{"dataset": "single English nouns, adjectives and verbs, spoken by a formant synthesiser in many voices", "train_examples": 78125, "gain_aug_db": 10, "n_mels": 40, "win_length": 512, "encoder_stem": "single", "text_encoder_causal": true, "text_encoder_fused_qkv": false, "text_encoder_positions": "learned", "beta1": 0.95, "shampoo_beta": 0.95, "batch_size": 512, "lr_schedule": "cosine", "final_lr_fraction": 0.01}
Rows from block 2 of the text encoder of a small contrastive audio-text model, named by matrix and row number. Rows with one number belong to one neuron. Each number is 200 + 30 x the weight over its row's rms, rounded and kept within 0 to 999. All counts start at 0.
After each neuron's rows are labels from the 100 texts, of 14848, where the neuron reaches its highest value: "fires on" is the input token at the peak. Only what is clearly more common there than usual is listed. The data: single English nouns, adjectives and verbs, spoken by a formant synthesiser in many voices.
# fc1: MLP up (text_encoder.blocks.2.mlp.fc1.weight, 512x128), inputs 64-127
# fc2: MLP down (text_encoder.blocks.2.mlp.fc2.weight, 128x512, transposed), outputs 64-127

fc1.168,270,217,210,232,211,186,140,191,214,206,211,215,181,202,236,208,198,229,157,175,207,221,226,156,229,168,195,230,220,222,166,265,244,230,224,207,142,242,162,199,189,266,259,148,241,223,175,200,193,229,211,187,194,163,202,208,202,178,219,213,211,235,172,168
fc2.168,170,232,197,159,171,178,127,214,185,209,226,201,207,212,246,225,285,167,104,195,208,192,223,161,204,176,204,190,161,174,219,168,200,232,182,247,252,238,189,190,204,246,201,208,193,151,247,215,189,239,170,171,168,169,209,217,208,207,183,202,199,248,216,190
fires on: "v"

fc1.296,207,176,209,214,268,181,153,202,202,226,186,217,162,211,235,195,237,202,236,189,179,151,187,208,211,150,215,202,195,187,225,199,209,168,197,174,154,258,189,196,229,228,246,170,185,188,182,229,192,200,158,204,145,193,175,215,218,241,174,179,201,261,200,158
fc2.296,255,228,251,197,240,158,125,165,200,199,168,192,156,202,230,198,241,156,213,183,205,187,202,176,219,153,206,236,131,214,195,209,230,187,173,141,183,252,222,221,213,213,233,260,221,170,209,245,206,188,173,188,200,219,166,249,210,215,169,192,194,226,171,173
fires on: "v"

fc1.273,237,204,205,200,224,209,200,154,202,208,182,211,279,199,245,185,197,165,202,212,171,211,213,246,211,197,212,171,200,230,188,189,223,185,170,202,153,231,200,231,234,159,253,203,141,157,193,228,154,194,238,188,217,184,232,203,208,172,192,203,193,223,173,181
fc2.273,223,252,179,197,200,154,233,162,200,234,207,207,187,235,185,162,253,149,231,174,180,195,204,193,194,174,174,181,176,192,190,232,220,191,155,260,208,264,207,154,193,213,253,178,207,203,195,200,246,228,207,157,138,191,227,213,147,212,234,135,212,194,216,160
fires on: "x"

fc1.244,204,203,212,216,175,228,194,139,200,238,152,216,194,218,167,157,223,169,206,209,214,234,270,233,220,188,233,155,172,207,169,201,170,203,146,233,163,182,192,156,197,195,203,218,199,187,163,210,225,200,235,193,195,242,164,209,223,241,240,227,181,259,259,264
fc2.244,164,193,224,152,182,196,224,138,214,215,183,213,233,227,163,155,168,152,204,193,214,199,244,201,184,164,250,221,198,221,132,257,170,221,204,230,175,189,215,198,212,277,124,148,207,196,176,180,182,185,182,235,213,229,188,170,177,210,242,196,195,180,207,281
fires on: "<end>"

fc1.12,176,239,196,181,269,197,200,188,179,258,156,136,207,198,190,140,195,193,147,189,224,198,188,215,244,180,190,171,203,243,292,209,213,152,238,193,198,141,176,235,183,220,220,228,198,221,198,225,232,190,244,195,202,226,240,232,167,207,170,239,179,245,197,180
fc2.12,229,234,207,198,259,215,193,188,193,229,114,176,229,204,208,135,216,181,128,172,198,199,182,255,241,219,213,174,253,183,191,184,208,150,247,196,163,169,208,191,167,214,218,219,207,271,181,158,218,261,245,184,216,179,258,194,165,181,209,235,176,240,226,177
fires on: "a"

fc1.99,196,205,213,138,173,177,178,195,183,166,179,189,197,203,198,203,219,224,187,227,198,193,263,241,226,173,177,209,173,206,218,172,168,151,174,236,201,230,180,211,209,134,225,180,219,210,212,215,197,203,217,233,195,225,194,199,191,212,225,178,166,162,232,134
fc2.99,205,203,218,190,209,221,201,216,158,198,207,188,223,238,177,194,216,201,177,205,229,197,169,164,196,215,165,217,199,220,235,203,156,196,223,213,246,235,128,245,262,143,150,183,211,172,166,245,219,235,139,207,209,231,180,150,190,247,218,144,198,229,235,194
fires on: "b"

fc1.73,186,166,228,236,144,173,190,194,190,203,242,198,183,225,209,225,184,151,247,225,207,206,188,223,201,227,192,222,153,224,143,185,275,174,228,226,194,207,221,219,189,145,205,202,204,248,180,189,162,165,226,152,246,215,185,180,210,264,176,173,271,174,231,169
fc2.73,233,184,217,163,187,160,163,232,203,172,241,182,156,211,215,218,188,182,204,233,159,192,170,242,249,254,162,215,160,202,121,188,229,169,184,189,201,177,148,204,182,197,255,190,242,241,180,144,193,235,230,215,197,200,227,188,203,224,162,162,243,197,251,206
fires on: "a"

fc1.387,202,193,209,210,168,187,193,158,196,177,214,173,163,174,176,213,216,177,183,229,205,217,199,169,241,195,235,224,229,233,204,148,238,239,206,264,190,226,200,156,147,192,208,193,277,222,157,213,192,188,227,188,217,174,183,182,186,177,163,218,194,215,158,194
fc2.387,197,184,229,171,135,245,166,226,193,198,167,181,189,153,227,237,195,151,215,244,192,158,139,127,209,258,206,250,229,219,181,202,228,216,140,198,162,165,174,175,168,175,254,196,212,211,207,182,240,226,194,184,238,202,201,229,241,226,195,212,208,188,234,158
fires on: "<end>"

fc1.308,197,240,164,192,284,266,209,188,206,225,160,198,151,194,251,212,173,203,130,228,179,220,158,225,184,191,235,222,255,218,184,248,198,217,208,265,214,232,208,187,172,156,220,164,212,184,203,181,221,170,183,214,259,220,220,183,174,242,175,177,222,229,211,236
fc2.308,132,190,154,240,228,249,219,269,211,234,189,192,160,213,198,208,165,197,155,174,179,177,157,207,151,184,255,205,250,207,199,246,208,202,178,207,221,214,211,185,155,230,204,185,165,209,193,177,205,215,191,172,171,192,199,245,171,194,117,168,211,207,205,193
fires on: "t"

fc1.63,257,192,196,168,253,223,191,167,182,221,238,187,162,196,259,161,237,188,163,215,220,173,214,217,211,203,209,254,203,201,200,257,233,220,248,135,200,183,159,185,184,246,272,195,197,231,185,265,207,181,203,193,195,156,177,233,219,188,152,189,178,206,161,169
fc2.63,183,218,199,212,201,178,187,145,149,217,265,173,175,240,190,192,208,223,200,207,226,168,163,155,173,193,181,229,176,223,222,167,170,146,221,126,189,227,222,189,186,213,228,211,151,234,218,194,238,195,177,205,183,189,146,249,233,175,175,250,191,187,204,214
fires on: "v"

fc1.85,196,227,238,211,178,211,180,202,211,258,191,162,178,217,231,196,230,176,230,250,212,212,227,124,225,155,182,209,206,178,173,238,221,172,176,239,230,179,200,219,136,154,192,158,172,226,252,186,233,168,184,201,159,232,184,215,202,217,201,216,178,233,189,171
fc2.85,178,182,189,196,208,185,253,152,175,241,230,192,192,185,193,176,242,226,252,230,251,147,171,154,211,240,155,173,223,207,192,193,203,181,194,184,159,179,188,251,179,126,195,167,169,239,211,216,211,139,199,217,195,211,222,168,180,181,259,186,240,189,251,188
fires on: "b"

fc1.481,202,241,180,200,254,207,171,137,205,221,207,199,170,246,200,190,225,220,209,193,236,186,177,230,188,181,243,244,201,159,149,220,180,193,168,216,176,173,136,131,159,203,224,205,149,239,218,210,230,187,219,252,195,201,170,207,197,162,158,232,172,168,202,212
fc2.481,160,168,206,186,181,229,204,187,200,218,173,200,218,220,193,208,229,197,174,220,253,187,227,204,219,207,193,257,189,221,143,181,226,223,191,192,196,233,130,149,177,175,241,232,181,198,248,217,221,249,254,216,232,202,130,234,238,132,163,174,204,186,187,220
fires on: "v"

fc1.338,168,240,206,216,168,179,152,213,205,166,176,189,229,176,180,249,181,167,199,176,185,207,176,247,229,228,227,196,178,149,194,199,240,188,272,206,178,164,158,244,190,224,195,193,147,196,117,211,201,189,253,212,217,162,226,161,249,242,167,211,206,234,221,177
fc2.338,139,170,225,193,188,182,238,197,188,172,203,216,211,185,200,248,182,162,223,154,184,236,185,153,126,224,242,176,157,190,188,205,264,195,190,227,211,152,215,220,221,223,190,219,189,221,164,196,211,265,259,184,243,222,183,198,182,261,187,148,247,233,244,142
fires on: "a"

fc1.398,209,184,272,152,162,183,180,229,182,231,157,200,224,155,155,157,209,223,254,230,227,163,172,206,202,250,164,204,182,234,168,242,207,226,231,198,203,179,188,212,189,148,202,181,245,206,211,163,213,183,225,223,194,223,248,261,185,223,221,189,216,232,201,238
fc2.398,191,189,222,206,213,190,263,238,210,175,179,180,225,167,204,183,224,175,187,226,195,188,179,189,205,211,154,202,249,224,214,187,212,124,164,138,164,233,196,164,191,227,205,176,228,141,209,187,189,186,239,238,132,208,204,252,199,166,223,215,247,200,156,252
fires on: "u"

fc1.208,266,136,188,159,221,225,179,236,181,214,164,240,171,252,210,169,205,180,215,211,205,208,257,225,205,217,198,231,193,200,218,149,215,249,153,225,163,176,174,244,220,144,197,143,206,211,234,188,208,223,204,165,197,204,226,247,210,175,176,225,235,216,192,253
fc2.208,245,172,173,181,188,196,230,268,205,270,206,205,159,239,208,140,192,234,235,195,181,251,225,170,145,234,192,245,201,199,218,160,208,202,148,222,228,132,198,193,204,206,221,168,170,183,223,183,247,214,173,160,288,200,187,261,196,208,219,181,225,209,183,220
fires on: "y"

fc1.325,199,184,154,225,248,218,185,240,231,161,201,190,234,195,209,182,226,237,149,218,170,268,199,217,201,229,206,198,200,229,185,186,216,181,200,248,185,262,233,166,205,167,246,193,248,216,181,141,144,167,197,210,165,248,227,188,190,179,166,183,220,241,193,222
fc2.325,202,209,209,162,214,172,143,217,242,147,196,191,147,193,197,191,229,157,213,188,225,225,223,211,232,217,186,207,246,173,168,265,194,214,184,213,238,249,239,262,208,163,299,177,209,179,178,131,190,207,222,229,236,219,252,211,237,199,150,198,154,246,201,221
fires on: "x"

fc1.50,221,228,198,279,195,186,173,194,167,228,223,181,181,260,179,200,217,186,209,180,242,203,207,198,171,209,206,215,228,239,153,205,199,221,245,215,148,129,178,250,195,201,213,183,175,209,222,251,184,170,169,175,169,206,241,244,227,240,168,178,199,262,148,217
fc2.50,192,173,220,210,208,154,193,211,131,165,208,250,267,234,187,248,185,227,206,204,215,179,185,228,216,201,195,248,225,205,224,229,220,247,194,204,179,203,215,230,230,227,150,184,202,190,214,266,185,195,196,160,168,247,215,230,179,199,197,157,218,228,180,184
fires on: "u"

fc1.0,216,210,216,192,199,220,162,233,223,169,181,179,147,183,230,227,227,200,258,228,200,258,162,256,257,189,211,178,155,214,214,219,194,198,157,180,204,204,200,184,170,180,225,229,210,228,194,208,157,238,169,164,167,214,192,235,255,240,194,165,247,183,172,146
fc2.0,219,169,264,174,181,176,192,220,193,235,190,176,162,180,200,190,236,238,217,147,221,212,239,171,236,184,191,185,156,230,193,274,205,238,166,169,162,265,194,203,160,188,191,202,191,196,180,229,154,222,178,219,233,242,183,211,276,203,205,219,179,204,209,252
fires on: "r"

fc1.318,217,205,194,194,165,210,188,212,229,238,226,227,153,183,207,188,254,202,204,267,193,203,188,153,198,171,230,211,173,243,183,219,212,173,166,199,221,242,168,188,201,135,237,147,204,214,204,242,212,231,212,192,215,222,176,265,195,204,197,179,187,244,184,141
fc2.318,212,214,203,230,218,204,217,165,198,237,215,199,196,185,180,228,259,217,176,239,233,250,221,160,228,227,255,255,192,209,171,190,177,200,220,174,225,181,195,234,212,138,220,235,178,159,192,211,199,195,220,195,199,245,181,139,133,222,203,175,159,180,209,184
fires on: "b"

fc1.319,245,224,210,196,198,232,157,197,137,210,173,232,150,216,223,197,189,197,174,191,235,184,210,197,180,186,192,190,257,211,209,242,173,158,191,257,207,224,192,238,165,227,214,124,202,207,187,219,281,212,207,161,216,184,180,149,230,222,212,174,200,217,206,152
fc2.319,223,202,145,198,224,183,200,248,217,200,159,210,201,244,224,204,156,163,203,229,232,220,200,143,231,255,232,197,210,157,133,197,159,201,183,202,255,186,172,139,219,227,179,214,134,199,258,206,161,175,213,195,171,177,191,218,184,206,204,224,183,200,207,236
fires on: "t"

fc1.432,213,193,198,210,221,222,230,181,166,190,184,222,231,204,168,190,189,235,194,194,233,189,186,217,208,187,200,234,196,185,224,173,219,226,214,196,250,104,147,155,197,147,221,202,168,232,185,201,187,221,178,222,206,206,300,234,190,184,178,188,187,231,213,193
fc2.432,187,234,191,199,204,187,183,233,242,194,157,243,218,132,207,202,210,206,176,222,160,181,209,210,247,170,205,186,221,193,242,252,180,239,244,257,195,168,152,208,251,176,219,188,209,220,201,204,160,259,214,192,158,233,235,191,198,229,218,254,239,199,155,210
fires on: "<end>"

fc1.333,154,214,220,215,190,235,225,203,239,230,221,211,226,212,226,195,208,158,218,204,216,240,246,182,237,215,182,212,221,206,251,198,190,171,207,229,203,175,158,170,178,150,187,176,206,191,244,225,223,215,229,227,182,200,151,220,220,235,165,246,176,256,159,153
fc2.333,198,145,173,202,183,146,181,165,236,224,219,265,186,214,173,181,215,221,242,186,217,207,181,221,235,218,208,182,138,181,150,214,176,217,218,238,225,188,167,166,196,189,206,203,184,179,219,226,218,195,156,201,222,218,233,226,185,250,217,187,215,176,198,205
fires on: "b"

fc1.151,239,210,232,210,199,227,191,186,147,214,159,215,192,184,207,163,199,178,214,209,210,207,185,223,186,214,180,149,212,187,174,206,236,200,191,204,227,211,250,275,155,181,204,194,200,226,227,216,269,156,184,113,185,181,221,193,189,198,176,208,211,205,163,184
fc2.151,201,241,212,163,216,202,192,255,183,197,177,236,184,169,223,228,199,163,257,232,174,221,170,201,218,204,186,227,208,190,171,231,203,240,178,223,214,189,278,230,181,182,239,166,187,206,182,249,199,279,234,165,239,182,156,171,164,274,168,180,217,167,147,152
fires on: "t"

fc1.277,136,227,200,203,175,193,167,195,210,195,224,247,260,201,163,145,234,246,149,122,241,259,184,174,210,165,224,221,212,219,210,167,228,255,264,235,199,161,149,203,246,136,214,184,208,238,169,168,208,138,205,224,212,217,216,242,206,191,160,200,237,225,204,216
fc2.277,135,195,190,143,236,229,107,201,172,190,150,193,214,219,230,231,202,236,232,187,179,233,208,195,258,215,221,205,204,193,230,170,186,214,216,179,237,179,187,248,241,222,212,198,186,244,228,158,235,221,172,202,163,217,236,176,251,195,171,178,186,208,225,239
fires on: "u"

fc1.161,270,226,174,251,194,251,200,206,212,180,219,226,188,161,194,138,121,201,168,234,168,243,216,200,268,240,179,207,196,223,270,227,210,124,236,198,167,185,146,174,154,209,179,224,189,197,211,219,205,158,157,206,182,198,205,145,207,205,224,210,150,200,158,187
fc2.161,246,141,198,208,220,211,234,188,180,152,213,204,222,179,166,148,184,241,227,212,198,234,223,179,231,187,162,225,222,202,180,223,165,148,234,180,148,187,156,191,175,192,158,254,204,180,172,126,247,138,261,163,197,192,235,229,256,234,171,204,179,186,150,230
fires on: "b"

fc1.495,213,188,271,196,259,173,185,149,177,238,173,138,215,229,190,168,213,222,155,246,207,215,208,205,182,171,182,202,195,239,201,202,209,177,217,212,227,164,190,221,169,193,199,204,161,227,254,165,240,194,165,177,205,151,224,225,184,224,224,202,251,195,220,253
fc2.495,187,227,251,240,204,167,227,160,165,238,153,201,244,220,187,216,226,206,167,242,187,208,196,193,179,219,198,162,159,201,216,210,205,192,197,240,250,212,220,167,216,189,152,245,198,208,240,171,248,220,176,211,161,131,201,176,181,188,229,199,232,227,212,231
fires on: "y"

fc1.368,173,136,277,205,197,180,221,180,234,131,230,237,186,231,191,199,217,200,151,227,124,179,212,240,223,220,224,202,182,232,241,208,171,194,215,219,158,206,179,220,182,173,224,173,160,188,238,214,180,180,251,212,197,169,192,206,220,185,252,220,176,208,195,196
fc2.368,186,228,201,221,159,163,229,228,199,203,221,175,149,254,190,191,220,156,176,219,178,190,185,187,223,229,185,211,193,187,193,211,183,228,221,211,183,196,183,217,244,193,236,160,101,256,202,158,181,220,195,178,211,157,190,243,213,152,254,148,203,191,244,184
fires on: "k"

fc1.426,240,195,182,187,189,196,233,272,203,162,207,237,185,184,272,189,136,191,221,167,195,220,173,152,242,171,192,196,217,212,208,165,235,225,207,246,157,211,209,169,207,218,189,193,182,152,198,193,191,222,163,227,181,155,246,209,224,227,175,173,213,166,191,187
fc2.426,194,201,180,196,186,202,196,211,197,172,189,176,195,204,226,178,198,195,228,220,219,182,205,177,228,166,202,229,218,208,178,180,181,201,246,255,149,189,218,223,181,237,173,203,192,143,239,193,214,189,200,236,232,197,209,254,218,174,232,193,199,180,182,236
fires on: "b"

fc1.235,266,174,163,273,169,221,208,235,229,206,190,169,174,179,190,126,172,194,168,228,199,229,238,163,191,209,214,231,185,180,221,234,195,138,199,247,196,235,116,177,192,157,201,242,183,211,230,242,212,135,188,207,181,200,220,159,161,198,255,208,177,214,148,174
fc2.235,222,206,188,247,154,193,233,219,193,222,196,206,192,190,247,236,228,189,211,229,209,268,195,115,208,209,199,251,198,211,218,183,172,175,246,166,166,208,153,212,263,151,223,217,209,200,195,251,233,175,231,247,217,206,251,204,151,228,246,199,191,165,165,207
fires on: "b"

fc1.191,240,221,202,206,198,238,206,207,197,181,190,189,244,179,242,249,242,190,221,234,221,253,164,160,260,153,197,238,258,195,233,204,158,212,232,233,233,202,214,218,201,159,193,203,169,237,181,190,171,143,209,187,210,236,202,259,224,186,209,195,213,243,159,244
fc2.191,242,177,222,196,203,254,190,141,254,192,176,179,204,172,187,186,203,142,226,245,231,209,203,168,212,147,192,169,241,166,151,157,250,187,138,212,215,150,184,169,214,206,269,153,247,163,199,172,188,196,190,192,208,168,199,202,218,232,249,182,228,235,187,177
fires on: "<end>"

fc1.86,244,206,215,258,201,208,165,209,181,183,210,215,214,176,205,203,244,169,234,200,251,230,171,184,221,194,200,189,248,204,144,233,193,238,216,218,224,219,217,183,170,164,197,166,207,167,221,180,171,146,179,164,181,192,232,246,213,200,216,241,220,198,161,193
fc2.86,181,197,204,182,231,229,222,239,185,162,196,156,228,237,190,170,209,130,194,199,253,182,158,225,184,190,141,196,222,199,199,155,264,190,184,223,154,194,178,220,203,213,158,199,220,178,217,211,156,181,195,213,166,222,249,180,185,186,195,197,226,214,178,179
fires on: "u"

fc1.428,206,156,215,243,223,211,231,181,162,157,260,247,215,210,188,195,193,213,205,216,108,180,211,165,228,220,229,154,129,189,245,219,187,224,213,240,213,130,195,201,190,188,211,151,230,240,198,198,203,231,221,220,206,211,168,257,186,219,239,219,182,188,216,173
fc2.428,190,172,214,231,226,214,195,221,227,158,262,198,200,223,186,235,194,190,218,197,142,192,266,165,193,219,214,171,145,230,217,181,202,186,213,205,180,190,189,195,240,176,186,146,192,251,191,221,219,205,216,200,203,180,166,223,167,249,249,234,204,188,179,202
fires on: "k"

fc1.55,231,197,186,163,187,201,147,240,234,209,216,284,196,174,203,234,188,190,168,228,147,162,204,144,199,211,158,199,279,208,193,211,200,206,201,126,267,187,144,238,240,201,196,233,247,242,219,209,193,206,194,234,164,180,207,221,170,197,178,212,233,246,199,194
fc2.55,234,206,193,199,191,209,164,269,194,211,163,234,193,187,170,216,216,208,202,192,225,182,143,153,199,189,128,177,171,165,223,210,235,269,167,186,212,154,214,180,232,182,235,147,211,203,214,147,200,225,182,170,183,204,222,162,222,202,217,217,241,220,261,198
fires on: "<end>"

fc1.345,214,187,198,229,218,199,221,219,182,219,184,216,223,197,182,211,242,237,191,211,221,201,177,188,159,203,191,228,167,209,189,252,216,153,148,207,180,146,259,202,182,152,217,149,209,209,208,228,248,191,172,169,177,211,149,244,211,208,231,193,148,216,197,148
fc2.345,237,242,195,212,175,199,267,189,227,207,197,213,255,210,192,182,242,220,223,213,259,182,141,149,232,139,163,153,214,199,246,208,173,135,232,195,220,213,201,172,157,197,228,234,170,196,232,168,209,167,216,164,181,222,179,182,217,169,208,135,202,141,197,176
fires on: "t"

fc1.433,256,246,236,226,248,205,156,162,186,211,189,216,217,173,186,222,226,220,179,155,215,220,200,149,234,170,217,205,227,235,178,233,205,215,239,157,169,222,204,204,177,220,207,171,175,248,190,233,214,225,223,149,172,232,210,204,203,181,151,164,150,240,228,198
fc2.433,234,187,172,161,188,185,188,140,156,154,265,251,197,185,211,194,221,222,210,221,191,209,189,228,180,233,174,210,175,98,217,176,175,187,196,220,220,235,274,155,167,233,210,200,269,140,200,159,190,176,197,194,184,218,169,176,195,188,230,228,213,196,236,223
fires on: "v"

fc1.509,205,244,205,249,186,172,149,157,161,210,209,196,203,243,203,176,177,207,236,228,270,210,180,211,213,190,169,177,226,259,172,187,200,217,212,216,192,175,193,256,169,158,189,179,142,205,212,245,224,129,175,185,188,208,245,258,222,210,188,177,199,252,182,201
fc2.509,197,189,184,190,205,177,200,209,162,116,271,220,240,211,162,216,218,223,228,194,242,232,194,268,191,162,201,218,231,209,165,163,206,213,215,152,150,189,211,213,213,194,184,191,213,168,240,230,221,148,168,146,151,209,233,224,197,230,197,148,255,258,190,179
fires on: "u"

fc1.104,197,190,193,263,245,194,156,175,183,245,204,256,202,198,179,199,166,221,167,231,189,220,146,169,192,219,153,218,176,196,192,186,195,213,220,185,149,222,217,224,243,155,212,203,218,172,238,193,225,218,194,210,137,155,213,225,224,205,182,191,235,202,203,171
fc2.104,246,193,194,178,136,187,191,190,198,230,194,217,212,211,224,217,223,246,261,154,188,222,226,215,165,187,223,195,259,143,226,168,145,196,218,227,228,194,219,255,229,268,195,211,200,169,183,199,173,231,235,141,129,236,189,168,198,179,217,180,165,225,206,244
fires on: "v"

fc1.328,211,202,159,230,207,211,213,236,229,217,193,176,174,189,220,249,199,182,202,236,174,181,211,226,189,183,202,269,155,167,219,174,217,193,226,222,143,203,212,211,178,162,207,167,199,203,198,224,162,209,224,212,217,224,186,299,220,206,266,218,260,192,212,178
fc2.328,200,166,203,231,225,221,189,217,148,228,222,165,166,221,224,247,185,202,212,223,175,181,232,207,203,213,179,227,177,185,236,205,197,149,238,194,161,204,224,191,220,194,194,194,188,179,173,198,247,234,209,184,174,242,202,204,248,299,229,200,156,211,200,252
fires on: "k"

fc1.313,209,184,189,179,221,217,183,196,174,211,172,201,204,183,201,229,156,223,186,194,184,234,224,216,166,209,197,244,218,275,207,227,206,118,167,207,144,232,189,210,206,151,238,168,189,198,144,158,244,154,209,218,231,240,241,204,203,185,225,212,263,189,201,251
fc2.313,235,295,151,164,184,233,174,241,186,174,222,200,208,206,227,230,173,193,247,168,233,171,218,247,195,165,201,141,223,209,218,176,165,167,152,192,207,219,191,206,189,187,254,208,169,208,139,183,245,200,193,199,219,204,208,236,219,200,209,198,217,172,229,209
fires on: "x"

fc1.360,154,217,243,179,200,165,233,159,210,210,234,184,179,208,177,202,215,208,220,163,224,237,250,213,216,134,166,178,192,192,189,201,183,220,180,200,207,199,204,172,156,167,162,152,181,262,185,220,246,221,184,192,265,256,274,225,199,229,181,282,220,222,130,206
fc2.360,208,173,240,162,200,191,223,196,217,195,180,227,237,173,215,216,173,200,225,192,200,250,242,203,204,185,191,189,202,275,173,224,178,184,139,158,225,164,197,155,199,258,183,220,194,202,192,207,236,271,232,242,261,223,221,136,190,207,266,206,213,202,211,181
fires on: "r"

fc1.497,218,265,209,245,206,215,154,163,207,220,214,193,243,183,165,153,232,183,165,148,176,167,191,245,169,221,219,203,233,235,219,247,210,167,200,181,243,180,189,220,205,160,228,190,215,224,209,224,215,192,196,245,225,195,216,226,209,194,218,211,212,252,193,246
fc2.497,190,152,243,153,162,203,167,206,183,183,192,235,131,212,209,219,209,183,203,190,180,247,215,195,246,163,197,164,194,181,205,190,191,195,225,190,189,152,253,198,195,293,150,229,171,249,177,215,234,187,144,194,218,251,248,199,205,175,176,156,180,225,234,200
fires on: "u"

fc1.148,207,186,240,220,224,180,241,208,185,170,235,230,204,223,201,189,183,191,209,226,127,180,231,210,222,174,223,144,160,206,216,215,212,190,210,213,165,159,202,233,240,179,179,159,138,220,253,196,191,238,176,216,150,191,143,260,182,253,210,201,168,247,220,187
fc2.148,174,191,194,222,203,170,215,201,220,151,239,206,204,205,177,180,234,198,203,167,151,234,205,207,176,142,217,165,197,188,207,190,184,240,181,193,192,224,153,185,237,165,203,196,220,176,235,233,187,140,227,186,215,204,178,246,186,268,242,207,205,185,179,140
fires on: "k"

fc1.2,199,235,228,167,181,165,197,168,207,242,205,260,230,210,224,239,140,191,187,180,182,165,217,230,143,168,177,204,224,221,174,213,161,205,205,191,242,150,205,217,207,166,176,194,179,194,211,187,230,169,170,234,168,211,205,186,200,175,203,225,150,287,171,211
fc2.2,216,178,185,163,166,212,241,222,221,237,167,199,192,227,219,213,203,200,149,200,165,231,211,180,186,230,205,157,165,222,158,170,176,218,227,196,174,177,190,170,230,164,174,230,197,207,204,194,227,167,184,217,164,194,196,170,239,212,166,210,209,239,184,228
fires on: "t"

fc1.231,264,252,203,250,223,202,195,188,213,202,227,171,191,208,197,151,179,217,197,231,206,229,198,160,211,186,237,243,197,277,161,237,208,157,176,216,178,115,172,238,231,188,160,223,186,211,216,169,192,208,184,186,204,202,214,229,204,180,248,171,199,169,199,241
fc2.231,176,176,195,217,189,219,193,217,202,222,225,196,177,225,224,170,156,244,173,192,217,183,232,201,194,225,190,240,220,202,155,209,175,190,215,205,196,200,217,189,180,178,203,145,205,234,220,194,247,185,225,143,172,167,192,220,174,208,206,181,237,150,197,249
fires on: "y"

fc1.257,205,213,230,198,198,237,143,151,218,191,199,220,198,160,232,199,152,171,185,184,192,181,223,241,154,163,241,191,257,221,210,216,215,200,164,209,221,142,171,211,143,145,151,159,166,232,196,202,186,194,249,230,211,129,238,163,224,235,182,174,204,247,214,231
fc2.257,191,226,231,214,198,165,164,181,205,210,177,247,194,218,248,213,207,150,176,252,193,223,214,256,238,216,206,176,231,226,224,171,154,192,167,231,192,183,179,229,200,224,182,212,202,217,204,185,158,160,171,211,176,170,201,168,187,250,208,229,208,208,189,198
fires on: "t"